python train.py --lr=0.00093 --grad_clip=3.0 --final_lr_fraction=0
Rows from block 2 of the image encoder of a small image captioner, named by matrix and row number. Rows with one number belong to one neuron. Each number is 200 + 30 x the weight over its row's rms, rounded and kept within 0 to 999. All counts start at 0. After the name is the row's rms in percent of the matrix's.
After each neuron's rows are labels from the 100 images, of 14976, where the neuron reaches its highest value: "top examples" is what is common among them; "peak on" is the class under the peak. Only what is clearly more common there than usual is listed. The data: rosettes with rotational symmetry. In brackets: how many of the 100.
# fc1: MLP up (encoder.blocks.2.mlp.fc1.weight, 1920x320), inputs 128-191
# fc2: MLP down (encoder.blocks.2.mlp.fc2.weight, 320x1920, transposed), outputs 128-191

fc1.37,102,235,170,180,198,106,154,248,199,205,181,190,264,173,231,171,179,177,233,231,208,276,251,173,199,188,193,110,162,223,233,153,201,179,212,195,177,240,191,185,225,143,214,220,162,187,162,196,200,227,209,212,201,219,191,171,236,228,197,221,217,191,165,199,213
fc2.37,127,149,240,260,181,123,180,196,237,165,195,174,228,196,176,168,182,208,189,131,197,187,194,216,161,244,170,187,192,227,193,198,229,170,162,196,208,185,239,202,209,194,207,172,232,218,181,174,200,183,205,192,200,171,184,190,131,213,202,207,173,174,186,195,221
top examples: pastel (60)
peak on: rosette (83)

fc1.635,114,229,201,171,225,157,186,253,190,218,204,185,241,157,221,189,206,191,260,206,214,253,233,154,200,160,203,155,158,247,227,136,196,210,203,193,190,193,232,184,213,153,182,187,169,170,173,179,169,235,208,205,192,224,178,178,285,205,187,170,220,187,152,233,191
fc2.635,127,179,189,206,189,106,198,230,200,168,173,193,232,191,192,182,158,215,187,169,224,183,204,194,146,249,212,201,182,181,193,198,180,184,171,193,214,220,258,162,181,179,171,183,244,242,175,178,244,162,179,188,199,197,183,176,182,194,234,227,193,173,143,202,226
top examples: pastel (61)
peak on: rosette (71)

fc1.662,110,196,180,181,161,166,228,226,197,181,190,175,197,145,225,185,167,206,184,226,205,234,237,223,207,213,185,171,197,255,232,177,133,202,182,157,200,247,202,214,195,171,159,247,177,187,172,238,193,163,183,246,176,224,197,170,253,208,205,172,198,210,150,149,200
fc2.662,120,207,166,177,193,151,234,182,197,214,196,227,203,207,172,221,222,204,218,226,158,126,176,206,191,201,180,234,167,117,166,181,236,199,201,224,203,196,218,167,169,186,215,194,234,233,158,173,266,208,161,211,217,155,279,184,173,213,277,205,175,184,150,170,184
top examples: three-fold (52); vivid (49)
peak on: rosette (100)

fc1.101,109,225,189,172,185,165,226,210,183,197,198,161,207,162,261,154,182,205,175,192,214,216,249,213,217,206,173,166,201,272,218,190,181,190,204,184,219,221,176,222,214,174,180,223,173,176,166,236,185,192,204,228,189,214,179,149,243,181,180,214,191,199,181,146,209
fc2.101,113,204,156,191,196,125,208,175,201,215,191,211,197,206,184,221,198,217,228,210,138,116,173,198,191,182,180,242,179,146,179,157,250,215,210,206,206,192,202,204,183,199,233,187,231,220,157,186,244,196,171,199,218,166,262,166,165,219,278,216,171,189,156,178,196
top examples: three-fold (41); pastel (34)
peak on: rosette (85)

fc1.677,063,271,159,212,170,162,163,200,190,219,200,196,212,196,262,200,162,209,198,220,186,204,203,230,227,237,241,234,200,222,182,218,167,206,239,205,216,182,192,237,225,174,221,233,176,198,164,207,176,209,185,219,230,202,148,145,226,128,187,177,170,238,201,208,212
fc2.677,085,231,226,207,202,0,191,170,215,218,201,226,191,241,184,213,215,204,214,154,197,168,181,214,191,186,183,179,198,207,201,182,206,194,190,193,201,152,175,224,215,206,215,167,210,189,232,201,216,184,193,185,192,177,195,238,194,193,206,184,180,171,229,199,171
top examples: cool (58); vivid (35)
peak on: rosette (99)

fc1.478,109,211,193,119,249,188,227,200,186,230,212,199,250,187,228,197,229,162,224,238,232,246,198,181,226,160,193,193,157,198,222,197,181,197,247,190,164,188,146,190,206,167,205,205,159,192,203,191,135,214,205,207,187,201,215,224,226,169,204,160,223,204,217,223,163
fc2.478,127,146,188,218,165,192,188,167,200,175,187,181,178,225,196,205,164,180,193,160,138,150,223,208,186,206,218,218,207,201,178,256,206,198,188,259,223,207,196,250,173,223,220,212,242,225,187,227,172,177,185,190,247,181,218,217,158,188,250,223,185,202,222,186,243
top examples: earthy (89)
peak on: rosette (96)

fc1.231,123,202,183,133,242,180,232,212,147,213,181,199,216,179,229,208,240,139,179,235,245,193,221,184,213,194,204,209,173,171,231,185,180,201,259,184,187,217,119,174,177,159,225,233,184,206,210,220,193,206,194,212,203,204,270,204,206,181,216,156,202,212,214,214,149
fc2.231,164,161,182,203,172,192,183,182,186,167,194,201,167,205,208,199,189,152,197,173,152,164,198,179,197,188,203,219,191,175,210,246,183,211,196,246,217,229,211,252,146,208,204,251,242,227,174,252,190,176,166,227,241,175,214,179,200,189,274,224,211,220,245,204,211
top examples: earthy (70)
peak on: rosette (100)

fc1.51,114,210,168,193,163,153,225,203,198,170,174,183,229,151,270,169,187,196,161,197,204,215,263,226,218,209,183,160,194,270,238,169,148,209,185,193,215,217,210,202,205,165,180,220,179,173,161,248,198,159,197,222,197,208,163,149,255,196,166,216,202,200,170,172,222
fc2.51,114,227,153,180,190,111,204,173,193,212,194,212,187,189,183,216,185,205,209,208,137,114,180,196,197,197,180,262,166,154,176,171,260,220,216,209,207,196,195,212,184,186,234,191,233,216,141,175,230,203,174,197,217,170,259,171,167,213,280,213,169,179,145,166,205
top examples: three-fold (41); pastel (38)
peak on: rosette (90)

fc1.343,095,201,208,201,219,173,224,221,166,178,192,230,246,181,176,182,218,207,222,216,259,229,222,209,158,212,230,164,241,164,192,206,192,144,226,186,211,233,225,119,202,199,163,181,178,260,199,225,224,271,167,171,190,233,199,201,205,198,175,257,234,219,164,182,224
fc2.343,096,119,199,223,180,97,242,172,231,186,186,185,186,239,179,201,183,229,223,175,163,150,169,240,180,161,183,169,215,179,206,186,246,193,143,228,201,194,176,203,195,227,236,168,229,196,228,190,196,188,201,217,215,189,210,223,131,240,229,203,179,198,216,205,192
top examples: grey (53)
peak on: rosette (77)

fc1.605,107,208,218,173,230,179,235,186,158,188,217,188,218,169,170,208,230,201,204,257,229,221,188,196,179,208,220,172,230,147,172,198,154,134,220,180,197,203,195,128,220,220,170,213,216,238,243,189,212,265,170,172,149,238,276,238,163,212,194,205,229,211,209,193,200
fc2.605,127,139,247,211,153,155,241,211,218,207,215,160,166,211,181,237,194,258,191,162,211,202,149,222,233,166,169,247,219,208,209,220,263,212,173,238,188,177,170,181,223,229,244,151,245,165,233,182,167,155,249,207,191,181,192,208,216,249,150,192,222,165,220,241,201
top examples: grey (87)
peak on: rosette (94)

fc1.217,125,207,233,164,253,176,193,207,191,241,212,223,236,215,199,190,251,149,193,185,191,200,208,182,228,233,187,146,176,215,193,148,190,213,256,197,203,203,139,223,177,188,243,185,150,191,204,191,189,201,196,229,211,184,221,202,222,228,186,156,234,206,237,181,144
fc2.217,135,206,200,255,214,100,220,210,222,164,209,158,173,200,185,208,183,231,183,195,229,164,218,219,179,197,190,220,173,205,215,216,216,218,136,191,155,195,229,192,231,167,194,201,211,198,203,170,171,191,235,208,185,226,180,210,174,167,246,176,150,166,168,200,198
top examples: vivid (99)
peak on: rosette (100)

fc1.378,134,216,204,146,249,176,237,248,177,211,203,185,257,190,210,193,217,149,173,251,273,234,202,184,215,191,199,204,177,181,235,188,169,213,244,160,163,183,162,155,189,174,192,219,144,180,226,164,141,228,209,205,166,216,213,212,273,179,186,155,250,195,206,215,159
fc2.378,157,146,184,217,160,209,193,192,209,184,186,203,164,219,226,209,154,187,183,152,146,160,229,203,199,211,222,223,200,210,179,222,200,231,182,244,245,217,178,261,149,231,210,227,240,202,172,236,193,154,180,214,246,162,190,180,181,169,227,232,185,219,230,176,233
top examples: earthy (61); vivid (35)
peak on: rosette (96)

fc1.128,115,213,160,206,171,126,203,225,194,164,164,197,197,156,255,170,175,199,211,196,199,243,251,215,166,202,164,152,188,266,232,190,183,180,196,213,193,234,207,222,193,157,166,213,204,192,129,232,182,169,206,248,216,216,153,139,198,199,206,211,173,182,150,168,206
fc2.128,155,163,174,206,191,193,197,164,227,246,196,193,171,186,169,219,169,217,236,174,112,155,161,206,223,175,166,256,171,195,182,189,278,214,202,215,222,189,184,229,185,181,271,191,236,186,169,197,187,194,178,228,220,177,236,198,149,258,250,217,158,192,155,178,211
top examples: three-fold (46); pastel (42); grey (42)
peak on: rosette (97)

fc1.519,103,214,182,196,243,176,223,228,149,195,206,193,236,189,172,252,218,170,204,259,241,222,233,182,205,216,202,161,209,163,197,167,141,161,180,161,215,218,199,117,182,189,136,215,176,222,233,185,221,249,216,189,145,243,246,194,239,177,176,181,222,216,195,208,176
fc2.519,093,187,231,232,206,45,166,171,208,192,222,253,197,241,206,166,185,234,148,161,186,171,182,197,199,226,167,245,207,228,199,182,205,211,201,201,172,192,191,229,198,207,193,181,181,174,213,193,191,189,220,218,201,200,161,186,208,216,218,196,161,166,225,193,199
top examples: grey (70)
peak on: rosette (96)

fc1.295,104,197,204,213,217,168,229,221,206,155,166,176,237,149,229,175,193,201,190,199,246,231,229,228,183,204,200,150,204,199,163,228,185,178,232,206,196,205,213,148,177,190,189,172,187,221,216,220,208,234,183,202,177,238,220,185,201,183,129,228,209,195,205,192,197
fc2.295,098,171,179,165,167,117,252,147,196,193,208,183,181,239,203,196,184,235,216,188,170,170,145,252,225,185,194,233,195,160,187,225,259,208,179,210,187,204,207,210,166,222,256,155,225,200,208,200,209,205,180,205,237,177,225,179,171,228,214,230,212,171,207,202,203
top examples: grey (88); three-fold (29)
peak on: rosette (100)

fc1.538,109,211,178,163,219,138,192,242,190,198,173,194,233,138,210,180,190,174,199,235,238,251,235,190,229,192,180,112,184,221,207,160,186,211,222,204,179,233,200,194,198,131,191,204,155,191,185,219,209,218,184,197,181,233,206,177,225,218,173,212,236,200,173,199,190
fc2.538,106,170,228,249,189,79,196,201,215,161,179,174,224,201,209,172,181,226,213,151,204,168,193,234,134,256,173,197,192,208,167,216,230,164,153,208,214,163,224,189,197,184,197,150,248,225,209,177,192,196,190,209,213,190,197,179,131,212,190,203,154,201,174,181,196
top examples: pastel (56)
peak on: rosette (91)

fc1.56,126,282,199,219,203,164,232,175,225,217,223,198,197,186,216,170,182,195,177,236,197,190,159,286,202,232,170,167,207,220,222,204,220,156,227,176,223,150,145,195,212,199,237,192,155,179,149,221,162,165,205,231,238,188,181,224,178,209,189,184,173,209,166,127,186
fc2.56,179,235,197,154,171,164,201,231,174,213,172,205,227,217,188,262,175,205,223,203,154,237,189,174,224,157,244,165,194,206,171,163,208,153,195,232,181,252,247,193,194,226,190,177,211,179,199,184,251,204,227,169,212,162,224,163,193,245,180,234,244,228,206,222,168
top examples: dark (68)
peak on: backdrop (91)

fc1.299,101,287,192,187,234,164,165,227,201,232,232,160,229,168,208,189,182,180,210,237,175,232,206,199,211,176,195,169,173,230,240,137,217,191,184,223,198,202,227,191,159,155,180,164,106,188,160,187,180,185,204,239,205,238,202,149,206,224,180,177,184,212,137,183,212
fc2.299,112,188,190,248,215,48,205,216,222,177,165,157,223,215,208,179,169,209,181,188,202,203,172,216,189,189,168,197,209,193,198,159,190,187,190,200,210,193,244,192,216,235,184,182,186,200,183,180,188,227,221,186,195,186,157,183,190,224,236,225,212,182,196,195,213
top examples: cool (50); dark (33)
peak on: backdrop (100)

fc1.223,130,191,177,134,246,197,230,210,149,196,187,190,222,196,216,204,224,138,205,241,234,196,213,201,217,190,215,227,179,178,220,174,174,220,246,182,171,211,132,187,178,161,206,208,176,186,211,186,197,212,194,225,190,191,257,227,212,181,217,165,199,188,208,194,147
fc2.223,177,160,180,206,169,179,188,180,188,163,186,200,159,205,217,196,182,154,194,172,156,161,211,182,197,188,199,219,192,181,209,247,180,208,186,243,209,229,221,254,160,212,197,252,248,229,168,246,184,170,172,230,243,169,211,177,191,183,272,225,199,223,238,195,213
top examples: earthy (93)
peak on: rosette (100)

fc1.713,119,218,207,184,199,192,151,231,167,244,192,214,208,220,220,229,161,177,177,202,187,269,212,181,240,167,223,212,203,297,165,206,191,217,195,200,204,183,182,223,229,215,183,235,174,166,173,214,202,186,256,152,179,184,138,157,242,190,165,211,209,211,240,222,209
fc2.713,146,223,235,182,173,162,171,147,235,259,253,207,196,259,217,223,229,264,190,170,173,184,143,217,240,158,204,217,206,232,183,199,231,212,205,203,211,129,183,244,224,214,293,180,164,154,226,183,183,212,208,201,176,171,204,183,185,224,206,182,211,157,235,219,209
top examples: warm (59); vivid (36)
peak on: rosette (100)

fc1.436,040,225,224,251,244,218,152,214,195,203,196,219,225,197,190,150,213,150,160,204,186,175,165,174,168,256,162,139,155,208,221,221,174,213,226,167,231,194,212,221,260,211,162,178,197,225,187,209,155,214,197,173,224,250,177,207,150,199,173,220,164,216,164,183,219
fc2.436,043,182,221,146,201,188,179,185,179,191,196,210,177,187,174,193,178,261,218,199,199,177,177,187,234,215,183,237,228,229,185,261,223,170,181,203,202,201,245,251,155,231,153,194,223,192,177,177,234,256,169,241,219,195,209,169,199,208,213,267,130,166,209,222,174
top examples: vivid (98)
peak on: rosette (99)

fc1.638,120,222,207,147,251,190,229,235,169,198,204,157,258,181,211,183,235,162,173,258,273,225,184,201,221,183,192,207,180,168,221,179,184,213,248,182,187,196,147,163,179,168,207,196,151,187,213,167,151,225,226,195,157,221,226,191,243,169,192,153,229,178,193,209,176
fc2.638,144,140,183,217,169,203,193,189,200,178,193,202,162,215,223,213,161,185,192,157,139,161,234,204,193,210,218,229,201,201,185,235,197,227,179,241,234,216,185,257,149,226,210,221,242,205,171,224,185,156,183,221,250,163,201,179,180,174,229,227,178,212,228,183,239
top examples: earthy (69)
peak on: rosette (98)

fc1.571,120,208,160,187,190,187,249,240,170,150,182,175,221,156,235,154,174,199,182,181,241,199,212,213,180,212,187,186,194,182,176,240,198,177,226,222,163,214,194,147,198,200,247,165,201,223,200,227,222,195,170,208,235,211,218,193,180,197,148,239,196,200,200,188,188
fc2.571,128,142,171,171,182,231,249,184,221,195,228,191,197,212,233,147,166,218,207,194,174,162,166,226,199,179,203,245,189,160,184,219,264,221,167,199,191,192,201,219,158,195,261,162,189,212,174,194,193,188,177,221,276,204,229,142,170,212,170,214,228,188,191,201,201
top examples: grey (96)
peak on: rosette (100)

fc1.288,101,194,179,140,197,140,122,225,173,223,202,210,200,178,245,151,212,188,196,198,201,237,239,135,237,143,245,191,156,239,249,224,197,210,231,231,162,223,177,233,202,160,235,247,193,185,174,211,180,204,180,156,167,198,190,162,200,190,230,204,232,186,183,243,216
fc2.288,153,126,238,257,171,204,157,197,221,193,220,177,212,220,180,192,167,235,183,105,197,195,176,212,166,212,174,170,212,255,170,213,210,103,179,244,197,174,184,209,231,210,246,152,241,207,250,203,192,203,222,178,178,196,156,226,180,250,177,214,177,159,245,200,229
top examples: pastel (55)
peak on: rosette (100)

fc1.117,123,223,232,199,281,174,218,262,199,222,241,204,260,230,177,183,195,210,192,215,237,251,167,223,152,225,167,133,198,173,189,163,239,177,230,206,207,162,179,151,210,201,185,139,159,213,194,155,193,241,212,208,221,186,159,202,207,219,143,195,247,196,205,210,199
fc2.117,149,161,199,160,197,236,184,193,171,201,189,216,163,232,217,260,200,222,203,181,173,191,229,164,198,193,226,194,195,210,210,219,169,181,174,165,214,223,241,251,163,237,185,209,230,202,170,209,244,126,192,206,241,130,181,176,248,171,262,237,193,190,199,211,209
top examples: dark (66)
peak on: rosette (91)